config.toml
train_examples = 50862
translate = 0.12
norm = "layernorm"
activation = "gelu"
qk_norm = false
moe_every = 2
shared_expert = true
widths = [48, 96, 192]
projector_hidden = 1024
Rows from block 9 of a small self-supervised image encoder, named by matrix and row number. Rows with one number within an expert belong to one neuron, the router's apart. Each number is 50 + 12 x the weight over its row's rms, rounded and kept within 0 to 99. All counts start at 0.
After each expert's rows are labels from the 100 images, of 14848, where the router gives the expert most weight on average: "colour at peak" is the nearest of a few named colours to the mean colour under the peak; "top examples" is what is common among them. Only what is clearly more common there than usual is listed. The data: close-ups of made-up surfaces with and without defects.
# router: router (model.blocks.9.mlp.router.weight, 32x192), inputs 39-77
# up: expert up (model.blocks.9.mlp.up, 32x96x192), inputs 39-77
# down: expert down (model.blocks.9.mlp.down, 32x192x96, transposed), outputs 39-77

# expert 19
router.19:59 42 37 40 43 47 68 51 48 50 46 42 42 38 70 51 48 52 31 70 55 30 65 46 62 29 46 15 60 51 45 43 49 30 57 58 41 46 61
up.8:42 75 75 53 39 40 48 57 57 62 49 59 33 60 63 24 55 55 46 57 53 78 51 60 59 40 34 29 53 44 52 48 59 57 59 55 46 59 52
down.8:68 64 48 51 46 60 57 63 44 43 52 32 48 30 50 57 73 59 48 65 38 61 49 44 48 60 56 50 58 38 42 66 74 35 51 67 46 38 40
up.9:50 53 51 51 47 68 46 53 59 61 15 48 48 59 46 28 59 46 52 43 48 38 38 59 52 34 66 49 51 66 54 78 60 33 39 49 52 44 49
down.9:59 53 40 68 26 36 76 38 49 39 47 36 37 29 51 55 46 60 39 45 66 47 69 44 43 61 42 60 50 36 19 43 44 68 70 56 35 55 47
up.10:41 55 45 89 40 39 46 61 49 53 43 55 43 50 44 31 47 60 44 58 55 48 46 34 73 40 90 49 50 45 62 63 33 43 60 62 55 32 47
down.10:56 45 60 54 29 80 51 52 46 48 26 41 28 54 30 38 56 54 39 49 32 53 58 50 66 68 51 38 37 57 61 47 43 59 36 83 63 53 51
up.11:50 62 67 42 61 38 41 48 61 61 49 65 62 53 60 43 73 42 50 42 46 49 53 48 43 62 61 64 49 55 65 47 56 47 52 36 52 52 61
down.11:37 35 18 49 68 24 63 46 43 48 35 34 43 45 41 52 60 39 56 43 46 70 58 43 52 39 50 56 60 50 63 47 55 54 56 55 52 62 49
colour at peak: green
top examples: specks; carpet

# expert 21
router.21:47 61 32 46 36 68 66 46 46 59 48 28 58 47 57 50 70 65 37 59 36 26 25 33 65 56 48 40 52 42 32 62 51 54 55 62 44 60 57
up.8:50 52 67 27 51 45 46 29 34 32 59 51 70 33 65 62 49 37 57 42 42 28 49 31 38 51 45 56 43 58 47 53 45 52 64 45 56 40 28
down.8:53 31 56 57 36 63 80 36 59 55 48 42 58 55 65 73 48 49 54 38 79 49 58 34 77 40 59 40 60 26 42 41 43 67 54 52 51 52 46
up.9:53 43 54 66 44 63 51 41 45 56 38 53 56 66 50 64 47 48 62 65 58 67 41 34 38 53 55 50 34 62 53 50 33 48 51 41 52 26 52
down.9:48 40 70 31 27 56 51 27 50 40 43 51 46 45 50 65 51 57 44 49 61 65 51 33 63 51 26 39 62 31 40 66 79 59 69 57 31 40 47
up.10:45 58 63 41 55 50 61 48 60 37 53 75 48 45 46 49 50 38 32 56 47 64 77 64 25 58 53 70 72 57 42 40 39 49 47 45 61 42 49
down.10:53 40 61 52 39 55 53 38 45 62 36 56 53 48 43 63 35 60 52 44 37 31 45 54 46 64 64 34 29 51 74 44 54 55 40 52 45 36 46
up.11:47 56 63 35 61 29 47 56 50 55 59 73 41 52 59 32 32 29 53 39 52 51 60 54 14 40 40 49 76 47 57 48 59 44 42 46 52 41 52
down.11:31 65 46 37 56 65 61 49 51 61 64 44 38 54 49 43 55 51 42 46 42 52 57 41 46 71 53 58 67 34 39 60 47 59 41 52 67 54 20
colour at peak: brown
top examples: leather; smear

# expert 23
router.23:55 63 33 56 42 42 43 30 55 56 52 59 26 44 41 46 36 61 58 39 67 37 68 42 33 53 34 77 40 45 56 42 55 51 26 62 40 66 55
up.0:48 33 49 25 43 61 75 45 39 13 51 22 54 57 60 56 63 47 45 77 29 47 45 47 62 53 47 44 52 52 30 34 44 42 49 48 52 34 53
down.0:50 20 46 29 50 54 57 59 37 36 52 51 61 66 57 57 65 55 59 62 35 62 48 53 51 42 60 43 71 43 49 60 40 46 56 57 67 41 56
up.1:32 44 48 29 47 51 69 65 54 34 48 25 54 63 39 34 59 44 37 64 19 62 38 48 51 50 46 60 66 49 46 52 48 49 55 35 50 29 70
down.1:37 42 46 48 64 31 49 55 58 58 44 66 64 52 65 29 60 53 45 55 49 55 40 31 39 53 46 40 37 87 81 61 44 48 38 61 51 51 31
up.2:63 60 75 37 54 51 24 46 58 72 48 68 51 51 59 69 36 65 55 49 43 47 50 75 65 55 49 64 49 42 65 57 62 67 42 42 47 56 53
down.2:66 41 55 45 46 70 37 50 41 63 41 43 41 38 51 64 40 68 39 40 65 49 43 53 63 54 34 73 39 40 40 42 68 48 40 60 40 37 22
up.3:66 22 64 47 70 47 62 54 44 50 44 43 66 45 64 63 43 50 57 48 50 33 49 58 51 61 59 57 43 31 57 34 41 56 46 57 66 51 32
down.3:61 46 48 58 44 62 39 55 64 65 36 41 32 43 44 52 50 42 48 56 60 65 55 48 66 57 56 55 46 58 53 61 39 40 36 64 45 67 51
colour at peak: grey; pink
top examples: stone; no defect; defect: none; smear

# expert 13
router.13:40 44 61 66 56 31 44 45 60 49 51 65 58 52 44 64 39 61 52 56 40 58 56 35 53 68 55 66 50 46 56 61 53 52 58 55 64 48 35
up.0:58 27 38 55 47 52 52 68 54 62 37 34 59 36 57 52 47 35 28 37 48 60 53 60 63 43 73 62 48 42 54 65 45 38 49 42 63 65 52
down.0:46 48 52 48 59 50 47 72 42 31 31 61 49 53 42 65 46 30 47 45 41 74 40 67 72 57 51 56 65 34 57 47 42 54 45 47 56 47 56
up.1:58 27 60 60 62 49 64 60 48 49 51 40 55 57 69 52 39 35 37 52 60 72 53 40 42 48 87 66 41 31 51 51 48 54 76 51 69 60 46
down.1:50 44 49 48 63 40 40 48 52 52 72 38 37 38 41 42 42 50 63 30 30 44 52 44 37 75 59 65 51 63 44 35 51 41 42 59 53 77 49
up.2:50 50 64 47 38 45 40 43 49 54 51 73 40 43 61 56 52 60 40 48 63 74 47 54 32 59 35 57 62 60 50 53 53 55 28 64 40 44 37
down.2:55 54 57 55 29 68 32 53 58 62 56 50 58 38 56 61 47 61 34 47 19 55 35 52 54 53 33 60 34 42 38 63 68 53 54 51 41 25 35
up.3:48 38 67 50 77 35 44 49 62 55 64 71 59 40 75 69 62 53 62 44 34 48 64 57 34 54 61 55 63 53 50 49 65 41 73 42 67 43 36
down.3:48 51 28 63 62 55 28 54 40 55 61 31 51 56 46 51 49 65 48 58 42 50 35 40 55 75 65 65 43 52 37 45 57 57 52 67 32 64 44
colour at peak: pink
top examples: stone; smear

# expert 18
router.18:43 43 43 47 61 49 62 52 46 44 46 41 39 49 54 43 49 70 51 59 52 44 52 50 61 44 43 48 39 47 60 39 39 65 44 63 54 60 65
up.0:55 53 64 33 27 47 58 55 58 34 47 60 59 46 58 39 40 42 33 56 34 51 63 57 63 48 48 45 49 51 42 55 51 46 48 52 67 32 70
down.0:42 38 53 26 43 56 25 32 58 69 81 35 63 55 62 74 59 64 28 39 52 47 60 63 30 54 59 83 52 45 65 57 41 51 36 55 65 72 50
up.1:58 41 42 68 43 60 71 42 46 35 07 43 56 28 67 70 58 25 64 47 55 62 39 44 54 42 76 43 44 44 57 54 49 37 53 55 52 55 40
down.1:50 38 53 64 51 52 36 31 52 45 28 69 74 38 70 46 50 46 34 19 67 62 47 52 60 57 53 48 44 51 57 41 68 38 39 50 47 63 41
up.2:48 56 24 77 60 47 71 39 43 40 52 64 43 36 63 55 66 45 55 54 72 37 54 22 51 44 61 50 48 33 31 56 55 47 72 37 14 65 34
down.2:72 52 48 36 68 65 54 33 59 59 37 41 65 70 47 57 51 52 75 37 60 40 64 64 37 47 40 55 55 31 67 47 75 57 51 37 48 33 45
up.3:45 54 61 56 47 57 37 42 48 56 09 44 67 60 46 61 67 21 58 57 56 66 30 37 36 47 51 41 36 62 66 60 56 52 65 52 52 40 25
down.3:72 39 39 70 39 56 52 55 61 25 27 49 30 43 76 58 41 54 26 43 54 42 67 62 42 67 71 66 35 49 45 31 44 38 44 66 49 49 72
colour at peak: green
top examples: circuit traces; stain; no defect; defect: none

# expert 5
router.5:37 39 55 53 71 45 61 54 62 35 77 70 60 34 67 56 64 38 48 40 45 64 64 33 47 47 68 64 61 49 45 57 59 40 61 48 36 30 36
up.0:63 59 39 51 50 64 54 53 58 53 38 41 45 68 04 32 18 52 62 46 55 55 51 51 56 39 46 51 46 59 66 31 36 47 36 40 63 54 90
down.0:37 66 37 49 51 40 45 57 48 41 65 51 63 40 46 45 60 37 65 44 69 61 48 59 54 38 46 40 80 54 44 63 45 41 60 40 31 59 37
up.1:40 40 68 27 41 50 66 44 42 63 61 55 61 39 56 65 32 52 38 42 59 56 54 36 70 41 53 45 42 34 54 46 53 55 46 52 41 31 50
down.1:52 61 35 56 64 26 29 46 47 47 53 42 37 40 37 49 61 70 52 49 41 31 35 53 37 68 49 65 49 55 52 41 51 42 53 54 46 34 62
up.2:59 48 41 69 54 34 54 48 56 49 58 52 48 51 32 46 51 42 64 46 57 74 57 45 28 68 49 57 56 53 43 51 53 50 53 66 57 42 45
down.2:52 20 56 49 34 56 70 53 42 29 44 53 59 50 44 42 81 46 56 47 32 46 56 55 47 39 55 48 83 39 39 45 37 65 38 42 50 32 50
up.3:47 44 44 43 45 61 60 55 58 50 44 45 60 60 52 55 47 29 53 53 41 51 36 60 53 38 57 29 42 49 65 56 51 35 54 39 60 70 58
down.3:48 47 68 34 50 48 64 58 51 43 47 62 51 58 70 48 56 46 54 47 61 57 52 73 39 34 25 18 67 64 65 56 43 56 51 74 56 43 41
colour at peak: pink
top examples: brushed metal; no defect; defect: none; smear

# expert 9
router.9:33 50 35 66 50 43 58 60 53 34 54 62 51 49 55 45 54 35 62 47 45 59 37 56 32 42 50 43 60 65 44 50 35 49 54 37 62 47 30
up.0:46 41 69 44 61 48 42 55 53 44 67 51 59 63 70 71 45 57 38 65 41 53 65 48 63 39 54 57 45 52 40 60 65 57 56 55 24 23 44
down.0:45 31 62 37 51 49 74 58 40 34 56 47 47 59 40 84 54 43 42 54 60 64 71 33 59 58 64 33 65 34 59 38 57 63 54 59 46 42 48
up.1:42 51 50 55 35 43 52 56 67 41 67 50 81 42 47 49 60 41 57 35 38 47 35 59 33 60 53 57 52 79 43 36 50 46 46 42 80 42 41
down.1:50 62 37 46 51 64 42 35 48 67 46 45 52 42 51 12 48 44 46 39 52 52 40 51 57 42 43 59 54 56 55 74 40 58 45 60 59 31 50
up.2:37 45 52 53 58 46 44 63 50 45 54 43 67 57 55 59 49 47 61 54 25 39 34 53 42 56 68 57 42 66 31 38 42 49 57 35 73 40 56
down.2:43 51 37 54 52 61 37 61 49 63 57 25 53 41 43 23 70 44 48 55 53 68 34 63 44 33 46 63 41 61 44 58 45 65 54 69 45 48 36
up.3:53 46 45 53 25 53 39 43 83 39 55 43 65 38 67 63 54 47 31 43 26 41 58 38 48 54 53 66 57 58 36 37 49 39 48 40 65 42 47
down.3:50 50 38 62 47 36 30 37 45 63 50 59 55 39 71 26 37 42 61 43 56 46 37 49 46 45 46 63 50 54 34 63 50 46 57 57 49 42 26
colour at peak: brown
top examples: wood

# expert 1
router.1:44 63 67 37 50 48 30 43 43 69 36 53 48 50 50 58 48 63 65 57 39 41 17 71 60 69 34 39 23 55 64 49 62 67 53 42 57 54 27
up.8:49 66 62 58 41 54 54 58 64 58 43 53 62 18 73 72 30 68 39 46 60 55 35 59 35 69 31 45 65 52 27 22 67 47 44 46 62 63 43
down.8:64 62 39 46 68 35 30 53 68 71 44 56 52 44 69 50 51 54 40 33 61 49 57 36 65 58 56 50 33 41 55 41 65 41 38 54 65 39 24
up.9:54 68 49 40 42 55 52 65 58 57 56 37 46 39 38 56 42 53 51 38 48 80 30 54 42 55 50 58 54 65 42 26 54 52 37 56 79 48 54
down.9:78 68 45 50 59 57 64 46 59 60 45 62 55 48 70 46 55 34 51 45 47 42 55 50 67 52 63 59 44 44 62 43 47 38 53 47 50 45 30
up.10:52 29 25 72 55 54 52 48 36 57 14 47 49 54 47 59 39 47 65 69 63 42 54 46 55 58 60 32 38 36 56 82 35 50 70 56 26 48 49
down.10:33 63 39 55 60 43 28 60 44 62 45 61 41 64 33 58 45 78 41 50 48 27 45 44 62 51 51 46 40 34 44 50 34 44 64 41 45 62 50
up.11:63 74 47 44 49 71 54 66 54 58 32 26 52 37 41 58 42 41 54 56 51 75 27 56 58 44 45 55 48 53 54 25 59 49 49 44 64 50 54
down.11:65 51 53 51 62 65 50 44 51 71 36 50 52 46 63 45 41 38 59 30 46 47 51 53 61 63 69 70 28 36 52 53 59 50 56 47 51 45 35
colour at peak: brown
top examples: wood

# expert 22
router.22:52 61 30 50 60 35 50 34 47 40 55 31 50 35 64 66 56 67 53 56 65 51 65 47 63 59 34 45 45 44 36 43 43 63 53 72 23 51 47
up.8:36 50 41 55 36 56 52 58 64 39 46 32 66 36 53 55 65 32 54 44 40 40 42 41 28 38 57 56 49 61 28 43 34 28 52 50 66 46 52
down.8:52 63 36 54 41 62 56 44 32 42 51 48 48 55 27 52 68 53 64 60 47 61 46 61 46 54 58 48 44 48 23 39 50 68 72 59 55 36 58
up.9:48 55 42 50 53 62 38 74 38 44 62 63 57 72 39 27 52 22 41 50 44 35 29 62 56 37 44 32 77 69 53 70 42 33 53 38 51 48 62
down.9:61 37 32 48 59 52 67 70 42 68 52 53 44 55 41 67 66 15 42 60 49 56 49 57 42 30 45 39 77 28 60 74 56 31 52 43 37 59 43
up.10:57 62 40 51 70 45 59 54 45 60 53 36 55 50 43 55 51 36 51 40 48 55 46 63 70 53 43 63 53 44 53 43 76 47 60 34 53 54 48
down.10:57 40 61 53 56 46 44 49 53 50 50 58 68 52 72 67 31 72 44 46 52 32 54 50 56 54 35 60 41 60 47 39 55 51 57 61 30 37 27
up.11:60 47 48 60 25 63 56 39 50 40 46 35 61 31 57 54 44 37 33 43 30 50 65 40 68 43 64 51 36 59 39 40 27 43 36 58 46 61 52
down.11:52 55 59 57 59 44 44 51 48 33 35 53 37 69 54 48 61 52 67 46 66 62 48 55 54 49 36 43 16 52 49 29 64 63 68 72 64 63 43
colour at peak: grey
top examples: stain; brushed metal

# expert 11
router.11:54 50 70 51 57 40 33 27 59 67 65 54 61 54 49 30 52 43 44 27 55 53 44 62 36 47 46 57 52 54 55 66 62 65 50 49 59 59 36
up.8:71 43 67 46 58 50 51 54 72 57 56 52 64 41 88 42 67 50 29 27 28 50 30 67 54 44 51 29 59 73 64 46 36 58 39 51 69 55 46
down.8:37 51 49 42 42 54 49 40 48 34 51 27 35 55 39 63 59 62 48 81 42 46 70 56 42 32 75 45 58 45 49 56 32 48 37 29 52 40 52
up.9:39 66 57 43 45 36 46 51 71 51 61 43 51 57 53 76 63 53 49 44 37 55 40 38 64 38 45 46 34 51 45 58 46 69 61 67 57 55 43
down.9:28 51 59 55 62 28 48 57 49 51 47 42 27 74 47 46 57 48 63 73 48 58 28 28 48 45 39 40 40 42 64 50 52 70 50 66 53 41 50
up.10:55 34 56 48 60 41 45 31 43 51 47 27 49 43 32 27 34 33 47 39 72 65 41 76 43 63 56 52 47 44 56 78 57 55 54 60 40 49 47
down.10:77 66 47 57 48 44 31 47 45 63 44 35 49 65 43 57 39 42 46 43 60 61 56 70 33 56 50 39 43 61 58 75 55 47 71 53 33 48 20
up.11:43 61 50 57 36 55 58 56 37 52 51 36 43 43 21 32 39 50 59 42 67 48 43 49 61 73 53 54 38 40 47 39 31 48 42 79 73 39 55
down.11:43 30 48 42 47 54 45 36 51 64 41 45 53 52 52 71 63 36 66 49 49 47 48 71 50 63 51 59 42 34 82 72 44 38 69 46 39 16 25
colour at peak: pink; white
top examples: tiles

# expert 28
router.28:61 56 46 68 68 33 56 46 42 68 44 48 42 63 41 58 51 67 71 61 69 52 39 53 60 58 58 41 26 38 54 58 58 71 44 76 56 76 44
up.8:50 71 40 47 35 37 64 34 58 42 62 46 39 38 66 43 53 63 47 62 47 50 67 35 45 49 43 47 54 57 41 48 41 46 39 72 43 52 42
down.8:56 67 48 37 33 44 55 33 50 53 56 43 42 66 44 40 47 47 55 59 51 65 56 49 53 67 38 36 61 83 59 64 67 56 68 65 39 42 70
up.9:31 40 68 39 24 54 72 67 36 49 35 72 41 53 42 58 37 49 52 79 51 41 49 68 54 59 37 26 47 52 47 66 31 56 50 53 43 55 30
down.9:62 45 51 59 53 42 24 45 30 56 37 70 27 54 51 55 42 52 66 61 50 36 49 65 43 59 52 36 48 54 43 55 41 46 61 33 47 60 31
up.10:37 64 71 43 61 48 43 59 35 46 56 41 50 58 45 52 72 37 55 70 47 48 40 23 54 48 41 32 43 44 37 72 35 57 85 45 45 40 35
down.10:26 50 62 45 45 47 38 54 55 38 43 69 31 66 36 55 42 47 36 58 61 55 46 37 45 58 56 47 67 45 46 66 70 59 68 54 55 48 41
up.11:51 42 49 51 60 59 66 51 38 55 61 52 56 30 48 63 42 45 51 33 64 58 69 57 45 28 57 53 51 47 37 51 49 41 69 44 47 37 38
down.11:68 31 53 35 52 71 49 50 64 52 50 38 65 44 45 44 47 50 60 61 32 61 59 61 52 44 62 42 32 35 70 62 50 41 36 43 47 35 62
colour at peak: brown
top examples: wood; leather

# expert 17
router.17:53 61 41 67 39 50 76 47 71 52 44 52 43 34 50 56 51 61 39 47 40 73 66 42 35 66 61 47 36 49 44 61 44 55 41 69 58 70 47
up.8:53 50 60 59 75 35 63 63 25 71 63 29 61 41 36 44 36 42 55 45 83 53 40 47 62 44 47 35 36 35 68 71 42 55 62 53 64 54 39
down.8:26 53 48 42 40 68 47 49 56 53 52 44 57 40 49 48 41 69 44 64 37 20 65 34 42 72 37 69 46 55 33 24 32 49 52 49 47 42 39
up.9:60 43 76 49 46 47 50 51 48 60 54 45 84 32 48 54 63 43 24 41 38 45 53 64 46 75 42 37 53 65 27 35 56 43 56 53 46 46 50
down.9:30 45 52 60 39 56 45 43 58 67 43 15 30 65 50 46 53 56 45 60 35 46 57 48 32 48 58 60 35 49 34 41 50 34 31 78 18 43 50
up.10:26 28 48 48 67 49 52 68 51 35 57 68 49 54 47 66 56 48 35 73 44 57 54 64 67 56 58 49 53 45 53 39 34 72 50 58 46 39 51
down.10:39 36 60 43 53 55 64 63 42 38 41 68 68 52 49 53 53 47 53 47 54 51 47 65 59 31 45 14 59 36 54 58 35 68 54 58 56 44 57
up.11:50 42 49 55 51 50 50 52 69 31 59 63 65 47 57 74 75 55 26 59 19 44 45 55 47 61 69 47 61 59 42 30 44 47 46 52 57 51 49
down.11:66 50 32 54 42 52 31 53 31 74 50 35 32 40 48 42 46 36 52 33 34 50 75 66 22 55 44 44 47 39 38 46 63 46 54 50 43 60 40
colour at peak: grey
top examples: stone; specks

# expert 12
router.12:37 42 58 66 57 48 42 55 55 58 32 63 51 68 43 46 42 68 53 39 65 54 39 55 52 58 47 42 36 42 61 57 52 54 58 48 64 44 62
up.0:44 59 76 48 47 46 42 63 84 36 51 75 40 58 46 67 62 59 30 41 43 55 64 51 42 41 50 56 65 50 40 35 54 57 38 46 68 59 59
down.0:58 38 61 39 49 65 18 47 66 59 69 53 49 59 65 60 43 44 57 47 52 60 66 62 53 55 53 75 35 65 57 65 44 50 42 44 59 59 29
up.1:56 33 39 52 44 60 57 62 53 55 32 41 32 63 40 35 65 53 56 56 55 67 51 68 41 62 52 80 65 61 69 51 38 71 58 57 51 12 49
down.1:64 56 53 57 40 71 44 76 43 41 53 59 73 54 62 53 54 52 40 38 52 68 59 66 43 38 52 64 44 79 54 46 57 37 25 68 40 57 49
up.2:56 33 52 55 73 36 52 40 24 75 56 33 65 38 50 54 43 33 53 33 67 56 29 51 58 64 50 32 58 46 65 56 61 43 66 63 35 36 41
down.2:48 40 37 50 64 36 69 47 45 30 31 47 52 35 53 52 68 35 55 50 71 36 51 22 39 26 38 43 44 38 39 32 48 32 66 47 50 50 40
up.3:41 50 55 57 40 48 59 55 70 78 58 55 41 61 44 61 66 50 37 36 34 43 45 56 40 47 44 52 47 82 64 36 47 67 37 53 61 70 55
down.3:53 51 53 25 39 64 56 43 53 48 49 26 66 51 56 47 52 24 78 59 40 61 52 49 52 40 56 67 34 50 49 34 59 47 37 45 66 46 45
colour at peak: pink; white
top examples: tiles; no defect; defect: none

# expert 24
router.24:62 47 50 51 66 50 41 29 64 52 55 41 69 58 67 46 51 46 33 68 45 46 52 51 64 67 66 48 40 38 52 54 70 42 48 63 44 47 59
up.8:65 60 74 30 49 34 40 35 48 58 65 47 62 48 73 42 62 58 42 34 38 32 45 42 52 65 38 44 37 45 47 55 58 53 54 62 64 56 22
down.8:52 51 63 27 43 59 62 58 67 49 53 52 60 61 50 70 64 63 47 53 50 41 52 46 43 72 69 52 64 65 53 29 56 45 55 35 51 40 50
up.9:45 42 53 44 53 73 75 37 58 42 60 44 47 38 42 44 48 37 59 40 43 67 23 48 43 31 58 53 62 66 56 51 44 62 58 52 55 42 60
down.9:56 37 44 42 34 76 62 49 65 35 69 37 68 44 62 24 78 40 59 33 38 60 38 47 43 44 41 50 77 63 52 62 55 55 33 51 44 45 55
up.10:44 40 48 46 59 60 52 50 40 63 37 34 73 50 51 60 10 52 54 50 68 51 41 46 61 33 54 31 48 36 61 89 47 55 74 61 40 52 64
down.10:43 46 37 43 64 40 46 56 53 64 36 39 31 53 40 65 48 59 62 66 48 40 65 36 76 56 74 73 18 33 41 47 26 59 51 48 60 51 60
up.11:42 56 72 59 44 57 47 65 34 75 30 58 47 63 33 50 29 54 65 52 39 40 24 87 50 43 22 44 45 50 52 53 62 58 63 52 74 61 40
down.11:39 60 38 47 50 44 40 56 28 48 44 53 41 46 72 44 48 57 51 46 55 35 38 64 42 31 27 40 48 45 51 56 34 52 66 58 49 55 57
colour at peak: pink
top examples: brushed metal; no defect; defect: none

# expert 20
router.20:49 67 54 41 63 37 54 48 45 76 58 40 59 44 63 21 32 44 39 36 56 73 44 60 58 38 33 62 57 46 55 31 54 48 60 54 72 63 44
up.0:53 35 48 61 62 47 67 35 48 49 41 27 38 75 54 41 45 54 51 68 26 56 33 35 75 37 72 47 14 57 53 68 25 62 41 78 65 54 67
down.0:51 64 58 37 59 45 45 52 52 41 65 34 46 73 34 41 42 51 49 44 43 57 18 70 59 44 59 31 47 54 41 52 64 71 44 33 42 17 57
up.1:57 73 49 54 47 56 53 39 70 47 49 61 58 46 48 52 50 60 38 42 63 57 56 56 32 75 48 34 68 50 31 64 73 41 46 45 32 48 54
down.1:51 73 56 67 32 50 51 32 48 42 69 46 38 38 24 73 58 59 36 52 47 43 63 47 35 56 45 43 68 52 32 79 45 55 54 45 41 46 44
up.2:56 59 52 52 54 50 41 38 73 52 57 63 48 45 45 47 58 44 44 38 55 51 50 49 29 48 46 48 50 50 37 67 68 42 32 49 33 37 53
down.2:25 51 56 66 50 35 36 28 38 74 60 58 62 51 30 68 47 54 49 44 49 50 49 47 33 70 70 33 51 55 57 67 55 36 46 57 56 51 34
up.3:53 54 65 36 39 48 54 33 65 62 55 40 67 43 62 46 59 62 29 29 35 58 54 56 34 61 41 68 48 58 51 33 47 59 41 60 76 64 49
down.3:52 42 67 34 80 62 46 53 61 39 69 40 30 84 47 47 72 47 57 53 48 32 32 66 68 42 75 46 56 44 48 56 33 76 57 38 59 21 62
colour at peak: grey
top examples: wire mesh